Weights of a small CTC audio transcriber.
Model: waveform 16khz input, norm layernorm, activation gelu, moe expert_choice, num experts 4.
Training: 6900 steps, batches of 128.
Data: trained on Morse code for random letters and digits, with fading, noise and interfering tones, 26041 training examples, 33.9 epochs.
Rows from block 5 of a small CTC audio transcriber, named by matrix and row number. Rows with one number within an expert belong to one neuron, the router's apart. Each number is 50 + 10 x the weight over its row's rms, rounded and kept within 0 to 99. All counts start at 0.
Before each expert's rows are labels from the 100 clips, of 14976, where the router gives the expert most weight on average: "top examples" is what is common among them. Only what is clearly more common there than usual is listed. The data: Morse code for random letters and digits, with fading, noise and interfering tones.
# router: router (model.blocks.5.mlp.router.weight, 4x160, trained with AdamW), inputs 54-107
# up: expert up (model.blocks.5.mlp.up, 4x160x160), inputs 54-107
# down: expert down (model.blocks.5.mlp.down, 4x160x160, transposed), outputs 54-107

# expert 1
top examples: reverberation
router.1:51 65 44 42 41 53 53 42 53 44 73 55 36 48 50 50 34 44 66 31 56 50 44 41 46 50 66 36 58 63 72 46 64 39 38 50 66 63 42 41 50 50 36 67 40 69 54 59 58 39 59 47 46 48
up.0:57 53 62 56 51 37 57 53 36 60 47 65 61 41 57 47 42 69 37 49 59 59 32 59 33 62 44 50 45 46 63 38 49 63 56 48 50 65 59 33 67 50 49 53 67 35 47 39 53 60 51 36 50 40
down.0:55 43 49 35 47 54 63 51 54 55 57 50 53 57 54 36 51 35 67 52 55 60 66 37 51 57 29 61 57 72 56 61 31 59 45 55 41 52 57 59 42 54 34 42 64 56 57 53 72 70 47 54 72 55
up.1:50 49 73 34 41 50 62 49 57 47 58 62 58 50 43 44 54 57 49 55 40 48 51 50 40 49 53 33 39 51 35 41 58 57 48 47 48 53 60 49 66 74 53 68 48 36 68 42 51 43 48 56 40 62
down.1:61 51 78 58 39 62 36 40 42 51 51 51 42 44 50 60 58 56 50 52 47 32 57 53 54 58 35 46 45 56 42 53 31 43 47 26 39 56 44 37 63 37 74 50 23 59 41 50 57 54 52 40 45 40

# expert 3
top examples: the character "e"; the character "4"
router.3:50 62 33 44 75 44 45 57 56 73 49 49 36 49 61 52 41 49 51 50 39 67 56 58 34 36 47 60 30 29 72 42 40 45 60 60 57 69 60 40 58 38 64 52 43 45 56 44 43 61 42 59 57 70
up.0:41 63 41 41 48 44 67 48 36 35 54 56 48 59 48 39 59 64 55 57 43 54 42 38 52 49 75 53 29 38 60 56 63 51 57 51 51 25 56 46 48 43 44 44 48 66 52 39 42 57 50 49 46 30
down.0:45 34 44 37 48 39 68 43 74 52 54 61 36 51 50 50 46 52 65 54 55 46 48 64 50 58 78 47 67 52 52 42 45 60 38 47 59 45 41 63 37 54 58 42 37 63 48 42 62 27 40 44 66 63
up.1:60 63 70 41 56 47 48 40 41 57 56 66 46 50 27 40 63 58 40 49 51 53 53 35 46 41 59 40 48 49 47 32 25 59 37 63 55 49 54 47 49 50 34 37 55 39 49 38 61 51 60 63 52 55
down.1:52 37 46 51 58 36 40 44 39 50 36 22 54 38 53 55 47 50 34 41 57 44 65 61 40 51 40 54 51 50 42 73 48 41 56 65 53 53 64 59 51 44 49 47 44 28 47 56 50 50 47 33 54 50

# expert 2
top examples: the character "4"; the character "v"; the character "5"; the character "h"
router.2:33 47 55 65 60 59 61 48 45 47 37 69 61 62 64 37 59 38 55 73 62 55 33 52 31 42 41 61 37 42 50 56 45 35 60 61 52 40 55 57 55 47 43 38 64 43 62 34 60 45 48 45 53 48
up.0:68 38 29 51 47 59 41 66 54 45 47 55 66 56 39 57 34 42 40 37 50 56 57 39 37 53 64 50 63 52 65 51 50 25 42 59 32 31 44 65 38 41 42 48 30 47 51 63 45 41 62 46 63 45
down.0:43 45 43 67 44 43 46 63 55 57 50 50 65 30 46 48 46 56 45 55 59 60 50 68 43 59 67 69 40 73 48 61 40 70 58 55 42 43 47 68 46 50 53 52 58 61 42 42 64 45 46 64 57 50
up.1:51 51 49 37 44 50 46 60 28 34 52 44 33 59 46 43 44 44 66 39 56 48 57 19 53 51 57 56 45 53 45 52 54 56 55 33 58 27 45 49 59 38 45 56 47 54 50 39 51 60 50 44 53 30
down.1:53 53 37 57 55 64 34 59 54 58 67 56 51 38 67 37 53 48 54 55 51 44 50 58 38 55 41 54 45 47 50 43 64 66 69 47 59 48 57 45 48 51 65 56 47 43 55 56 43 49 47 55 47 57

# expert 0
top examples: the character "m"; the character "t"; the character "a"
router.0:55 44 50 51 57 41 20 60 48 40 43 39 55 36 44 60 44 55 50 54 59 59 48 59 60 50 32 47 59 71 51 56 52 52 50 43 45 44 38 61 49 66 60 49 41 44 38 69 54 49 36 44 47 48
up.0:56 50 60 35 44 47 57 56 63 45 54 57 39 53 31 68 69 49 46 51 46 43 46 52 54 48 50 31 58 55 49 59 45 54 52 69 52 53 48 63 47 50 55 58 44 44 53 61 58 35 63 48 56 65
down.0:58 48 39 46 47 50 43 39 64 54 55 50 57 59 46 47 50 54 73 51 42 48 47 71 30 49 44 66 41 56 50 49 38 43 56 38 64 58 52 38 40 45 46 65 52 37 38 45 38 65 51 61 50 30
up.1:36 55 48 63 54 57 45 45 44 39 44 60 56 63 51 46 44 54 42 55 59 75 33 32 49 55 50 62 42 60 54 38 49 58 48 35 63 46 45 53 61 60 53 27 44 49 44 40 44 44 43 63 34 24
down.1:48 46 69 59 32 41 54 57 48 36 50 31 43 66 36 56 40 44 43 61 48 50 64 52 57 51 57 47 55 57 30 36 33 50 49 50 69 41 55 58 54 44 61 50 49 29 51 42 51 58 56 53 55 50